config.toml
arch = "inception"
model = "multi-label audio tagger"
dataset = "synthesised sound scenes: up to three everyday sounds over a background"
train_examples = 26041
time_shift_ms = 100
n_mels = 64
hop_length = 320
input = "log_mel"
spec_augment = true
win_length = 512
norm = "batchnorm"
hidden_act = "relu"
depths = [5, 5, 5]
kernel_size = 3
stem = "deep"
widths = [160, 320, 640]
num_labels = 61
init = "xavier_uniform"
optimizer = "soap"
beta2 = 0.999
learning_rate = 0.001
beta1 = 0.95
shampoo_beta = 0.999
eps = 1e-08
precondition_frequency = 25
max_precond_dim = 1024
merge_dims = false
one_sided = true
adamw_lr_other_params = 0.0025
max_grad_norm = 5.0
max_steps = 3900
batch_size = 64
epochs = 9.6
lr_schedule = "linear"
final_lr_fraction = 0
warmup_steps = 190
weight_decay = 0.4
adamw_weight_decay_other_params = 0.01
Rows from block 11 of a small multi-label audio tagger, named by matrix and row number. Rows with one number belong to one channel. Each number is 128 + 24 x the weight over its row's rms, rounded and kept within 0 to 255. All counts start at 0. Numbers have three digits each.
After each channel's rows are labels from the 100 clips, of 14976, where the channel reaches its highest value: "peak on" is the class under the peak; "responds to" is what is common among them. Only what is clearly more common there than usual is listed. The data: synthesised sound scenes: up to three everyday sounds over a background.
# r30: branch 2 reduce pointwise conv (model.blocks.11.r3.0.weight, 160x640x1x1), inputs 0-159
# b30: branch 2 3x3 conv (model.blocks.11.b3.0.weight, 240x160x3x3, transposed, each kernel summed), outputs 0-239

r30.141:080140083099079116139153156163106191130142125119107153144100139152066129108173111115111145100167154137153140154187149133124163094150147149113146109171107097137096148153098111131100130146128136143148166164126156108155140114146115150085148112117095149125101118171115117103116187127120137106142173113119110134072142089096072164192141123089124103162146103115105138107105129140120118096076110155107103117150139114160140138159133136162081115093103140100160104139100121139094177097100124
b30.141:117128089121106102046097131126162142132093113098171133160152160113136187107139146170139091122096098113135122109120116136100142161076082128139125135163132126139110110126125106172100132130137152120125134153091125096099117099156145145106138105143146163147139117085111156106165140172116102132130129122118121149095128156115115139146126136130141138089135140113127093098112101116116121117140150169115148101132147110099127138125116082137096147130123093116124115108167119135121108103104105160129099089116172133111087135121129097139076121101113107130146142133104143086172154133151136143112109138108095133123110092123120140156104118095096124115103102133127071127098133121134114116127104183093057148122169127136087057113140143166141
peak on: thunder
responds to: thunder

r30.98:128133124118135131128151130117101157101115132168134137135134158113087100141156125120122135126095162114069100132157104130106139104157117107136088120164098106164125119124122146151114144155177133138141160120145148133095147094113090106132198122126087125126136150121117144106117164119137124091112117105109178179123151111081147179130138147147106135153112107175123119111200133109111105151134121164111139172135115109146151105150191139097134138169120154115096136100082132142148141111094169
b30.98:119120150100120110095160145117159154153149119103125125123095095143136158131148108148102108113150119154118128144141122182121072089085098118126101126108124105124159119133110174189131123104133127136165146135121123125123111170121089128153136130114125100130127158146098130143115133124103112132126129116140149128120098154105124128135108106113118157183106116143108070133135132096147117107111162144104093145081121108132191137106135153083178151103157120114125095071181144139127110131108131148106146144110110144149092093119096124143105109106134097105094141144176100135120165121128148146134112142109140128121154123097150117140144140158148112129098117200079099137138123137141133114161114143104108170159177102136113088103093070133069
peak on: thunder
responds to: thunder; door slam

r30.37:120137068122114110095157075087154143145100151131137124110095145144102138157106097082150097148102150093123128090135095125161153156117111142107146134137143167151109096130193133161142121131095122138157172077140152087107157187094135165112126104106107116155128120123093123092100083110117174120159136141143121120138104111112107132150100146141147102100148105143148134101105140112126104125080130124157133147106136106137132119180121110108131135102157132139174095156169105126117130158149127
b30.37:142113129174148125179131160076159120154170140100153130171143110142144114083131085089114151071117153111152170091137138093126159103151100098125125135139153147131116120131128099142142164064108138127111122144158101129057144106107134133144093113124132101126157168095159133100155115171151133128109124125109136137134137113100126107130096143128126157087155150075134109133149150108144139145132159105163132127101064148121103139099117124091130148109110104115166112113109100103127098124130107135153143122102079131105150124106140115139119139146099125147130111089130159119096089123108129111164138123143150135103145120137103109116128144115136117104142105176159113155178146164141152097132122056137100095134094130148128096080144117119114
peak on: zipper
responds to: zipper; first sound: zipper

r30.135:115098100127100144112092103099081132144082135155110109133163149144179096150100129159103182120096095093139160098083085087125107110132090121120160113084112124128085139138137162111129136144140159159152137104108122105118147121099155087122138112094133153175102130132163129123097126112144143075107089120117136109109159114111120163134158142127107169115140125166186153142130137113106123139112158165132161124083176149103128114146090113129135203135103108151161112153135185138104131092130099
b30.135:118140117136142097115080135114106129140117138148099113155129161110120118140103137124140085107083135138091143088141132119110137146189108120131136180125104113157137168141129155107154138154157121101145089153091124138137127168179140086080078130124134118115143122121162130116104130146153109098100153095118135131171119185110135074075081111158112117113124141104137154097114116124164093144165117152087175107166149140147106135136135117101114141124146188205097153138089142116124084114128110141158107107123145101141123145110193176111118132136144138109114114131103131149098121150078108115091112114129154146087116121130113122140129118145114161152158136110139095152107126121132143128108116115110150156126126078133132128125095134120157
peak on: whoosh; car passing
responds to: whoosh; first sound: whoosh; car passing

r30.64:101128102086083175109135145114102151132115152118131094173179128154160113098104116145160156110153192144189132122118088103107096101144126118106102139100142156158124127107104107129127141114136127151141096156153131144134154090108103202153090136158120140128101105136126102143097171103122102080165132107152115140127100135153108160116116132159132113138140192145104071119164127141160153135092153121154091099137106107082123142151136102138097097101118113117147123173163145137150159105156155
b30.64:158137113127126095164091130133158136124097115157120135139154133107156118167115146117134066171137148135156114106118104135156169130161133176117122138134099104132135157155106112126156122137120106112133103164155108112156128112173131139139134112114124115142157121137144108139109135135109107088141128131146058117129138137181114139125154101149140108154171159151122099140168130083146091116134135170160143139152120113118140103163090139119128154091083162134116135092120118149138131150157094103122172119095133156099142124154129149138113175164161132125143142141153157141150110145154134144129107150101128050141116151137088140123088115120128173133151195167100108155108151155089117096137135150151155124098099124154146152154103127132196
peak on: glass breaking
responds to: glass breaking; first sound: glass breaking; phone ringing

r30.124:123105084131097125154158105147142119135169121144137123167130158128155109102134129164146108089089107101132135102121101153130127114112143112135101110156120139162146109120135129111136103080120118151134105148168103085148144098136087143110173101127139127121081080109171099086139146103107146137121136082097138175158090112077139161136141114130121122187156124129105102101169099108106094120108134112135112106098144130137133153109110137146152148139128120122126165109182147176142101101125120
b30.124:148106121134142099153122173133135150110110097140116160111102122120108155123108104154134091148146128111125116136097108173123108077125088161172141136092121109145166115119136073142177104103148123135120104132121086121132112136152135155090142104129127116158177157144097132134119145121095089074106117125101126148148149124118124156168104125122127114130107151132136138158162074139113137102118154142141084108151141129124146130126115154150184167110103096127106154115187096109138136142096110115130127117148117114078126080140132134124134142091178125115097100110115151109116205091105127147098153135073128076125142131135116123093164155123133146143139140161062132122130107132129143109129150140117115174117118098147096169142135113142170
peak on: glass breaking
responds to: glass breaking; door slam

r30.30:148121127114118085079155170134114122110152144173109122155171122123134102158156118172132111129140117115102107128119077147123102065120139059084108135100134126167110107080146137105107136121151139144136133120088156101083142146112126116185159123160142170101091123083150095103112098101135074088088105106118119102116144091137147131133126091139112138129172154130112119158141166138182167106111097123156173125081130131130112166108142124110119129153143090107125115134111166129165114130104149
b30.30:110078148124096126132133108095131124111134144114137094080094110158090132130128122126145107154107160119173122112126107112105109110130116141114110115109146112137129124140106095120162123171120148100087121091136155126137139187125140105143140115102119099081162103107135154111161108118140125109119096157135163138145081152103097113127150126134127153150129091145076086114178107117158119109092119134150118140121137136149135129136083082149093113169112139113171163097098142092196106106095152146136102124158102112106141149150119140123162089119136149136120145132132151161098126133140105108081098094100077118146135129132096104068096170128157165114107130163167108159124091113087166142142140122107124106155120139156118117160153115122110
peak on: explosion
responds to: explosion; door slam

r30.81:096149137089134120092088124116129165146084121110138124135151193086129099110128112173136147135125119122094150136157127153124125096138137146156080158163093111133170138144142157088116135107131118115150138146142098151127111129171106105149125159107147105117153162125131179136116087135131166125119131079154109124142146131096162140137138102133154098135125111108153149136131143157110169080114136132136104125103080114124100127091136125142115171151110113091106089131105123145143139147139107
b30.81:137108105108171151134151120139113142111146121109123116143165086126065061129092117099125141109124114097129153117140119102095061111142088122094104123150124105130084102141092120077135117144155114150126104108109116137093104119081124145160133143095129191125135130088141159176129110133124123142128091124158130081142100115163163119136113079129091142129078124108129130164153125122114141124110108082131134090151125127118117129149129126131084119170132123146175135140107163073100107138111163134179102112144139112097124077156137146123133110163096167126170149090128156132117127100106145081149140106135141138106121100130107103154162130137123116127117109123139155117147186099120112116125088152098118116131149128132143145100126143128091
peak on: whoosh
responds to: glass breaking; whoosh

r30.121:150145142121121152131103131107143143118121140083143101113123129138136121161112111099121081103108128121145127145119140090108122105136151170121141127112166108145111130081130125110106155069116150154136139135185168138150099089165141114099118153118109090130137159129133104096093107134126137110166119111167133109106140113172131096129119112152141099140125100123132144088108102117125078093143090119157112133104157104147148160106098142119083110147117176150144152112104105140118126125141114
b30.121:106126145084133173132154161106101097149118170099154085130109122163125119112127170115112177133121152160142154122108121114142115120087138104123071111155153125161140114157088119130163124127161085126089113157098166130136130160134149149127055147158135137135163148125153155103191119154156131116112133148136161146113129143125135098121101110135118148132119126140146093074140143133125180138087086116124159142125142111130121113139161136133133141166156159156162122115130124113146125118144160157150127108206130130127151101160101156109125116134123118120128154149141107131141070126100159125146142091095138172137116161139113135130102107128089091147156138192119100112109144170128142102170134129145124154150109122118152090094122128141097
peak on: thunder
responds to: reverberation; text has "room"; text has "reverberant"; thunder

r30.10:139142107119164128159116108122117100143100129114123149119189118108124145138142130151132152124122100145132135128128147137143145117090118163133123103104116116094159107117124146112162168149123129157138106106142143101097111171137166086158139157147100093126164148115146124137133114122116160127123088116117113105102148161141113099095134149098158123127150129145148085118114124152150120146123164144121168129131128112158121109133112154092118138159155161139146112110165160102111160133087095
b30.10:125091126166086103127144136127101084130132160091131114150140170174163116090117136126080117169114141132132180067147128189144141152059115170133078134106113136120102130092139086108135098128163121126134160124127115113136123098159128139112147133104131103124159102130071138113105139091118118129135119148124119151128086131129097111146128131092115106111149131104115126130090147122127142108138119111085154178132107094121124134084113103095126133138148121114144096128147112136131138100131090111104091104132160153132140121124129105125092103103134115112110174133121081086129132144120139090157112114097112105102101130111172114130108108107132129167154095063088131136096111118118110108115127149090110110082165115134115103086107124166159
peak on: whoosh
responds to: whoosh; first sound: whoosh

r30.27:119126115131140158124139134119125159104110147093130128160138154125135121109149116115160125103121160103177161141136131128168125133137138091123161132111116119148105118072109152102147127108127165122114155122141121121136148115104120168105138141130134120084083137150117128100119133118128117140157117164113128117145120116177119134151099160101132140152101164116100120155113129115173169113140126153126163166150098095107111114115114125149113158161150139155155129101129101176167117126100146
b30.27:172104114123126146144132151166136153086132122096095099144150113164139129149127102149121092123066139175113131114100120121133111113102116127118127139156136091126118094161108074116124124149155116150145152132148145084150125173138185106150115108121144137106154122128097141110102155100143117096127107172129116132097144104150127116131154071098104085124097088072119121103136126088134165160136080106155162131126117105132130089160095132127118136156118122124109126098139128139141085162126115097162158131160114161144136118121111118120100088107155116132143100135120111127119139124083156182099172106134117112122109100115114119122093101149103151111121114103139102106114105121111173125148159122151126147103145185132168124068109083104090
peak on: explosion
responds to: explosion; first sound: explosion

r30.39:135137060111115160134190104117102118081111116133113132088094110211055132117139129106117142112133131133111075117095133114147135105124152154173135144108103077203075078145114124153148138165139125142184130141173129140098133138085091105118150166157109120171122139138091113123109164115124141090154101123136132159173174156113121145140114121164121129115148160159153158116135127125135119196120145138076145124134117126090160087131139111110125091090124098108141137091107093148119140161110108
b30.39:127131138138130092093145105095176152133131126130183094077109137136137146083139168164136094108141140141066139095130130120125161146146140141138111176147138176127147106127146110127150100121125131125131149137120122105103146141107150093123147125149119106101122154104160117171102077171175102098131121137143098115138118135146124131123120144099162127129141113119123149129099180125167109079137132131141126133123128099132167114089110135150161146136154129068103149119138133159110133125192076136112172160110106130081115121117147136178133134099101092148130130144166069115116122139149089121127066174139124126136141143104136145135118095093139134099105152131122130144095079141099093144110163095153157130168106144149125120132124104107119
peak on: thunder
responds to: fire crackling; thunder

r30.93:148179103159144116167086096103140112154094097180172148118139103108115116146104139123144133103116126137170122126068136101130111080156111134104134111099168117161094161119132158089131151160119113072130162136134132154110137123107153119171096117144114145162119108159111133124094132080161159124113135117128138127167118091110155131125140150113128114091126193137122177117145072155146160126102125151158156098136080105142137111134114086090125142160166113137113112111110124166107130148090098
b30.93:131136139115082126113123127133140079133154093125121122077134108126097099102137128129134126130086134143161147133166129140148105148135152090109095139169120116049097050140145138128146121131116135143103140120151136116147135127110161141153122133152098155087145126164182101148154099144125155100080118114135147107125119099139176133136118146131155126102155122149100185136113147136137121123115046102132161176118114122089126095134146107164122141177143105140126119097125108142135115120121108140157143125129129141122124124118077081126128180140071124116133116124142126134140185144168114125185160135141138134109133113116105162118086125110138142123119130171133125147147109107087137115124133103118107092145124152122112090100191165118145
peak on: car passing; explosion
responds to: car passing; first sound: car passing; explosion

r30.106:114114090132178109141133165131128105120117131109137117133125138107141115160103134131146158117113151125104135114102147112122146091152137126149125125188160126112100127110141155089143139126134132124154082086150137112104154144119102098127125107097123125138169114119127105099133131122123133128152162126127134146132132164109155144146109123120105159125134137160114139154100171158110109139135109114121152137074165083109099144110152143110124079168135145116123150146181132110119153125097130
b30.106:163104125109100097106119099110103114106114142084090163099127111097131139103091133126111113094110111134135079113126115131109116124106124141090156137086105118103110092131138129145128119162098119136142131125135144095132135101132085135158142160068132131119089088142145116125077124106080137083114112157120096114175102144129164116126150117106111057141112126106135111122107111125124129114141101108130119133107107139112100124111114169138163097123146122097087125084062104138070135113124102092136100122084121133104134113138145118146147093119161111110097106124077112112144173108126104120126142103148172100098156110127100159082105083163090134160146140116114157123145106135104152152108126132096131102112119128142119138095157062137118
peak on: explosion
responds to: explosion; first sound: explosion

r30.125:097113142161122134126076138117164159093116169153081109086105145145132093140138085158121102099137141136151136079129132108122093145092118144098101104103126141109153139158116085081164146113134136149105135164139155098137126111109172120135089173098163120142125083138101121122095118154116113161123157129121115168147112141089130169101107135156143119148156131156081097096143111143123102091090166148109102111125101077160158141140174090133123132137094109131133083113127120149141139112096100
b30.125:126152178109113128109107139123139108143117148142113146138088122112138160117117084136148124120120125116140127157098100138144098107125136125131106121089161085123156132138110145107151153147148083141139160130068075123150087090127122119115128107096114088148136156174111137080114149093128121111134115131165112157126153097169108152119127110114092129131143164152137107105081117146140097140113119176124104145125071088146149137165101101168160101138122128158131101145166085103159180128123123141121146137138060134150147168128105145138148133140146154081110179145119149138168096113122148151104150107135137159116120150131152098118135135148111159141076106157135125106169116102132122113174119154137147123141153125124094180119105161172140
peak on: car passing; creak
responds to: car passing; creak

r30.94:149158108134107132132127107113128139107148119167126120112169107125147138124132116131117124134132132142151121089115161147132099126127119163140121116140149149111098102143127134137148148136143142108100131135117145132163160120138176154123102143136143138117095130085107130123153137138088147140137092104140149104100140122135116111122120155149142105124113109123172149122129127121140104106106127169137127160102142153116132138125113109111143163168138130112151093079105155145153136139118153
b30.94:131125132146154120148081116138107146117111101170127148131159149061137129146147133132126112123161104145118132137135119155153119185132142134127205136139105142149140141099156126105137139129146184151131136101087115128130132159120051108140167101129136149145089120159128136155119126095081150164158105133149088131124174134140119116124117134125133126158116105134113195148113103141112098130172148132099131125154130127125121133108177163165109108090139167168150133089120140133133139179149156110166141154148119117139118177139125130118124104149133174129177130130067091125142146118156143142119169129136115130136126154143139131173151109160143164124150155094105165158114135107135120129136123141150098111070129172147146162150127116094141
peak on: thunder; car passing
responds to: thunder; car passing; first sound: thunder

r30.140:121104086112105130109154142129170114087100104100138110133169096123126131123097106133134142146102116149101104163151132093133176147110121135121115114105125109144124125123127109146130094098156106133105138115160112089093173160126138105168124156173164140130145163146138134136147125110124150123171147113146148161104122141167146145116108117104163099120105109108075108085158089112164129154129160116105122124113104123154103110100141151102122117093141158120112159144167111089126118108108127
b30.140:094165127095082123133100128165120104127085130079121112157110122086123107112155103165130161148135163174126128107104131119119151152163139168127121173116141174101082149117128173140082113139098108109142110135127117137156151101123129141112110089141144111136146128115129121111150113178148155138096108141131094147123127101121168131087092134090110149161091135144125131115138128091113096149112143145113167121111130133111100109102122111136145109160131118137145121116093183142121144103143110107095094152103135148152143158133127118127128077089123090112085131145123073135132115158139115108096108085129141123092125145103119151125114119121049089104151131067120125098132157124098131135116125108158088168149121100129174116123113096117083
peak on: glass breaking
responds to: thin (high-pass); glass breaking; first sound: glass breaking

r30.150:112105127173119109171108098142133112152108133123118099141123163150143115092113109135174139150095126137131167098115171170093089103112116156164087120079152148096133133147121099104134156125131144099160089082127144109117115112146154076090117160078145081115173147114150132100098121166142156117113101115061087158114111172090158132110096094129106141154103098132125100084134099122149109109113158114129109153106137126135157135129102152121136168082197149092131105089161129139147125133134118
b30.150:125129139159177149113154160157127155132088113147088121113123137096113046129136108141104098115119101151118111156105180117113131104069134141119094074074106154094114121105169134129122126120105136118128145129188140161117112127134155128152131166142120147135131129147134108095085132129130100169156142092136131110085128088124096140115116116159141163142093138151126100092112125113145176101099162151115150117125136146116132122139157121148116093131105135138092092171108167140122127115123140121128142136098144083146138157106129128102146088137142114077152086130084157155098134111171124108104133079115151133118153119085132144127105122146133132129138116117161155097148126114100137166138087093154143127081131097114161089123140145098151
peak on: mooing
responds to: mooing; first sound: mooing

r30.84:164112154149160094153162114145146154165099133136106186118142136119126131163146122121144152111145088119104123117108135150140125082137102144132115092092086139128140099144095145112162161110069135141133138110145134123126114115173122092113128133107148091123180152158135105102103095148132096083137123137162076118101122173132082146144131090108143151139093123147172133071134124145144103133162118130108142157124129113133109103114122137134111125129124142078161150093106127119102148094130081
b30.84:124097112161154134102101117091167102169109147126108119108109182131105090107129182127081115156126101130075102132126173151114142091073120129144131107147129106122149135136139129124114110121145140153094105078120148103136120147140142160097131126133174166139121080101117201124128142163083095139124122092098130100137158114206092111161117095111116128105109113075161114141167095103117118134155132085170157117123139168119107099113139116127124131140109175153118141124091122089112119124129142144132078150122164085136120115105141143149119134103122093171131157077133119095087113137118120096114128129142131104118128114138168114119111071143103144122104111151136133128128111123138133123142138144108111121097139144111131098124106117162130
peak on: car passing
responds to: car passing; background: none; first sound: car passing

r30.61:141122098148098124137144134128146153148147134113105119175122118137121156168150122131109106104131152155131145097093137132152109120105088190125105119105168154105104116147171106118141119105100150115113136117156148133126143139064165106109156123079109126133152104165148131154131121157125157090129132103168097164108110152149111126143122167158171078117124147122098149145087095099113091102089152134124112080126117111153191148107101100136116138160097142098151122084133082137113150138132116
b30.61:152131101103159158159087137139130152101131124123119160111143078095093141104113122118114103124101098098094091136096130140168111103135109100104143124172124110120138130144135093105125099125139094159082133139135153104079085125138119078162149113149123103110081082115151132157104086106112128163122097126168077122121121123187090145129125102093129080168125114111091164153153124083070140127073132111128101128161117125134100123120124114149158118166092151091130133129144129100160146152146119103100165162116128136123079131150089135116126158115116138102109121109108145144146136094156084152138113124154113164131125162131109137122116116137140082116121175141113126115133091152092153127132131105121141158139136146133113111154107173143112
peak on: zipper
responds to: zipper; first sound: zipper

r30.17:142106085115123074116133094142135135133116118101095137091142113136098104144161097082176138125120150121164124114091111139141097117133136102137109078124107184160108094088154128140143133105114125149113109139109169149135159129135156082093104143129131090132121092104115120153105108124122126099162121155121102061143135118107102137131131081113127127098155155111148155112139146110127192106103108127134155130119132144138081129186110078087112142152089107101179103139153140126128143123132112
b30.17:109165100122143176120129151140133087098157126092125117120125148122135099136133137122144150131089130079163153133137110137154159135144127164149097130102112158149132135081134136114101110142140162157117130101119123109094124134146181168130133130125103157127139130146144158167135098127135153145128141115105142180151111128139200119126155151116146111105157146101180137180121139136133145149124143110134157167133134132096106123123163121137087143153178120098155111108123118155110107122162112148117096133119122134132127130119157151171102160142114076110082139118198135060130082115115072160124150099137158146100140097164160124102148132125107135119106140095144098154139144140087130168115142179095103087148117143141140145152111094139137
peak on: zipper
responds to: zipper

r30.7:078121092112115079109150136128168098111084114125103125126128156165110114162124125136101153098096095122146143148128098141173122118193125129167157169124147153160146132158116097139143139167091167142113088142131135134166124136123156180108153166114119136170128101134063105130125102148107095092150148123100120117111091104082142139151132160084137101120165089109117125153114105138105152101107139122094179157139118139130119127154130146167104123163092103110131090131157111135127158125148142
b30.7:119113147125121108108146124136137140146115106113135177111171086141098136127119140107148095130131155138126154078100074149151152166156103088128098172177115087141146115117103127101127152100120141162123145108106122122130116147140154137105128134157129160134172130135123131110112155118104077132079163119136132118079148149137109102176083067101102119146145145072104153128142117127137111100123136103146148091142127138133119095096139104080149132116106136130121130162144121078137117130153146126156123126115123137082162105137113143170146110139118110142098106072139159137119133145087180120104182170165137070120138135126140167159121172137100112131106139114127129093112144142130127132113088150134113151085157179118109104118103124119105
peak on: whoosh
responds to: whoosh; first sound: whoosh

r30.22:084133142106118136140112151136153107146146140125133143169123147112126144121126114151123124121148111151158154137106138096097135120109156091115136192130097139113139133095153078086124118104110136128126164150126129154166095123145122172094086110126152172146135088153127109162150163089135119168100122113101104170119112157154137132133111097099132154127118087132146121151116130144115115132135107143116102150136113121108149160164139111156147147174143094101119135140121107118167090130087072
b30.22:149082154145110089132130169094148077149088117088144062092119123125118096101116129117106106156151136104156131088127144112135112132106120089120115132120147139137143129133099140144107096138151089101185095124131126134114103148122111118158129135152106138101113170118193122115165118097107130154123114122145121105097154131159151153147100167129145105146120163115161096111127105145109181140113151109147121111123148163086166111139130184123163092103135103085131080103126136085109106122118111130131125137133123100118124129161089143150156099114112139157144150061123135114147102155115082145094127119172118158129078139128160111186121109101108085108134144145129109154134143124096103168099135148102116135123129140138131106101120146108113
peak on: explosion
responds to: explosion; first sound: explosion

r30.70:166093153150141157108137132117095135097126123148156129145126079114151114155118136118106122091109131119122146121138139116145146096135104141101144106086175106154097135145116090096134097128155115135122108123099131088089112140108113129138155090134113124121122079137169103159122140106103117144103094115095152070104151093090146102113130121160098170197133183127121155153108111106074133125089138114097103130127128127137167104087169111118170115141120157162150158148084122122070116135158151
b30.70:181128095143144124127112112127105178133121120141141087109139136121170160154136131128136090131134141139139104144132157125149150141127128127103122110122138117132129128128128115146116149107155127126081088108159191133117136122106109172186118061177087110166116126064163105153146151103123110132141138149153114119135134052119116138126117153168118150119091130121130155161134151117124179096073104120139107116144135098145166132143103167131113138126114117107136116115125142192164108145132096114060110119147148109094144129109093112120107124145102145138119090153117159102106128124104084135111141126105156142159156142124132130122080118170167115149122136186153125149110130152148115146152150134091146114083134127149165103109115111160121
peak on: explosion
responds to: explosion; first sound: explosion

r30.82:151135086187110131169168111169087134154126111145113109127102098135108144164173114073104168161123146157161156107129153124111129122146109169159133119096145139103120147154137119157187111142154165082135140146124105110117136165157115099158116148111122120157118157138153137129126143089120135122157131144183109140122118133156117112151163158116188105126134146129168137113130132115135159117117138160126153185138119127110130129134088108125131159175083149127136108088164152152132134153131123
b30.82:113118106157111133112072130121094116112137109164106158127129116052133121147110146137127089092142111119115081126131121172150116134101151135138127162084128106103121127097138101118107126106103158176078146086116096124142143168123081094103150097137163144122070101148097127127120103103128152109160126150087092151137124123095116099150137146146135162115126121103106183135097138156062111153125101129120128159136128124140123142097145128145119109114124176172120111163121117133099110162081132126136146143158128122144135147128147124066115166176117132129119098108087113088107132117145126115117106134096107123129133070104114130139125110085120135135129114075147128132145081152152115116127088153149097093097127108149156141145101139140138
peak on: car passing
responds to: car passing; thunder

r30.1:123171124103127090130106161142128097124146099158127092113142112127118153122104144137121116111085114155141120192108109152095119140156135153099132092137121123107158136158131114094099146110109092135122176128133158140163130154161135142126146119121133127125100109091154100175139115138135149156136142140125166164130152154089119147115134133159143155133120156127132113131122090155087140122132152141135144105102178137156118126136130107115122151102101155117173147111120089126157114129096092
b30.1:148121137178132121124124156093109110164144145171107145115110103135131111116085102056124167126133145112135116144104116121121082111116155147137127102073115094116138136110106138134126111143122109106144127137111097121126130148159130148106127153088112136112153118155106138127118173104100124104133104101105106141175128131123102137110123116148105128093143109088121141089105090143144098136134085103098125135130068089111104121152112104118127124098078096150156124162123116136114115132130166161089085116101121105099142125093121121124145156099101154111137128127086158111128103161101083102117119119096133062153104103103134092113147120117086105126088093103108167114192143175158164103103140118111114107124122168118118164097114155130165
peak on: zipper
responds to: zipper; first sound: zipper

r30.32:138088124137143150138097116107115107115147126171081090078135107148126100167105106100118190142108116124134111117147071123103145140118128103150091140143104154126118087094098177106149089148114144105113072187091131138108102144114137151107101088137141142143123139111096124134088145108126125113145116079163119152141116121119109128116121156123116116120089111162114160114130102151091095120138108128105142168143107137114128113145120150100138169149122125118126097115125172162125088130103135
b30.32:105104113116092109154120141141103124174089100128144099116089138112123168095101123156114123079116108143136123160098151110129127135145096127159080132092155127123131139118137121121157102185148109119160108133099134144131103136153161126104088134123120126114110119136151141075105128107141159116107134075138127121155153141097182125099101151160121104127148098112125105140157121172149141124104138136097102119133113116157086106163105091125144130143148135129108095103142110154127141137168142151121108081134101145194162152114138109131120137125134101111121223172132128156173129182129131139129085136150116098151104119150153122130107086126083142166131133146163098124092116176155121133138106157110131138173118139142126099148146137105093
peak on: car passing; whoosh
responds to: car passing; first sound: car passing; whoosh

r30.65:169103097158104086142161131115111125136182110121112175161122079140134101186129111153117092131127120162120130165102095114132155073147102147100143111144125143111104119122153106089094116121081140119133163145169117167105104176112148166105140125148126142098139111189178133099116147131158175113089189152089123158122124097119126087134099168102090134161161133118134113116147081098126120119085117106148121077080143128122100165134155134126100113120163148097142170117137115127146130116135092
b30.65:130119145112145110128107100139161139126115089151126122158157124097093132135135118134146077114108115153102109115095128124165118155166105125124076145110145143128141138120096129144135152118152110132140124098104096101070129137077117116111129138111088144156164130139158163147154123145082101082131068113135090099126110126138120164136118113126142145145113089168115143137092132135139103042128118128154108122132143112105160139134123115105144124102145147132133157107132131122174120104122148175105128133136114103016125067132113132120136132093094159106140130118153124109107156113087119115130065140135120098125105141111167099161137126111108122112142118160141135146116101122145164090124167127085113127073137148119118150114123098132103
peak on: zipper
responds to: zipper; first sound: zipper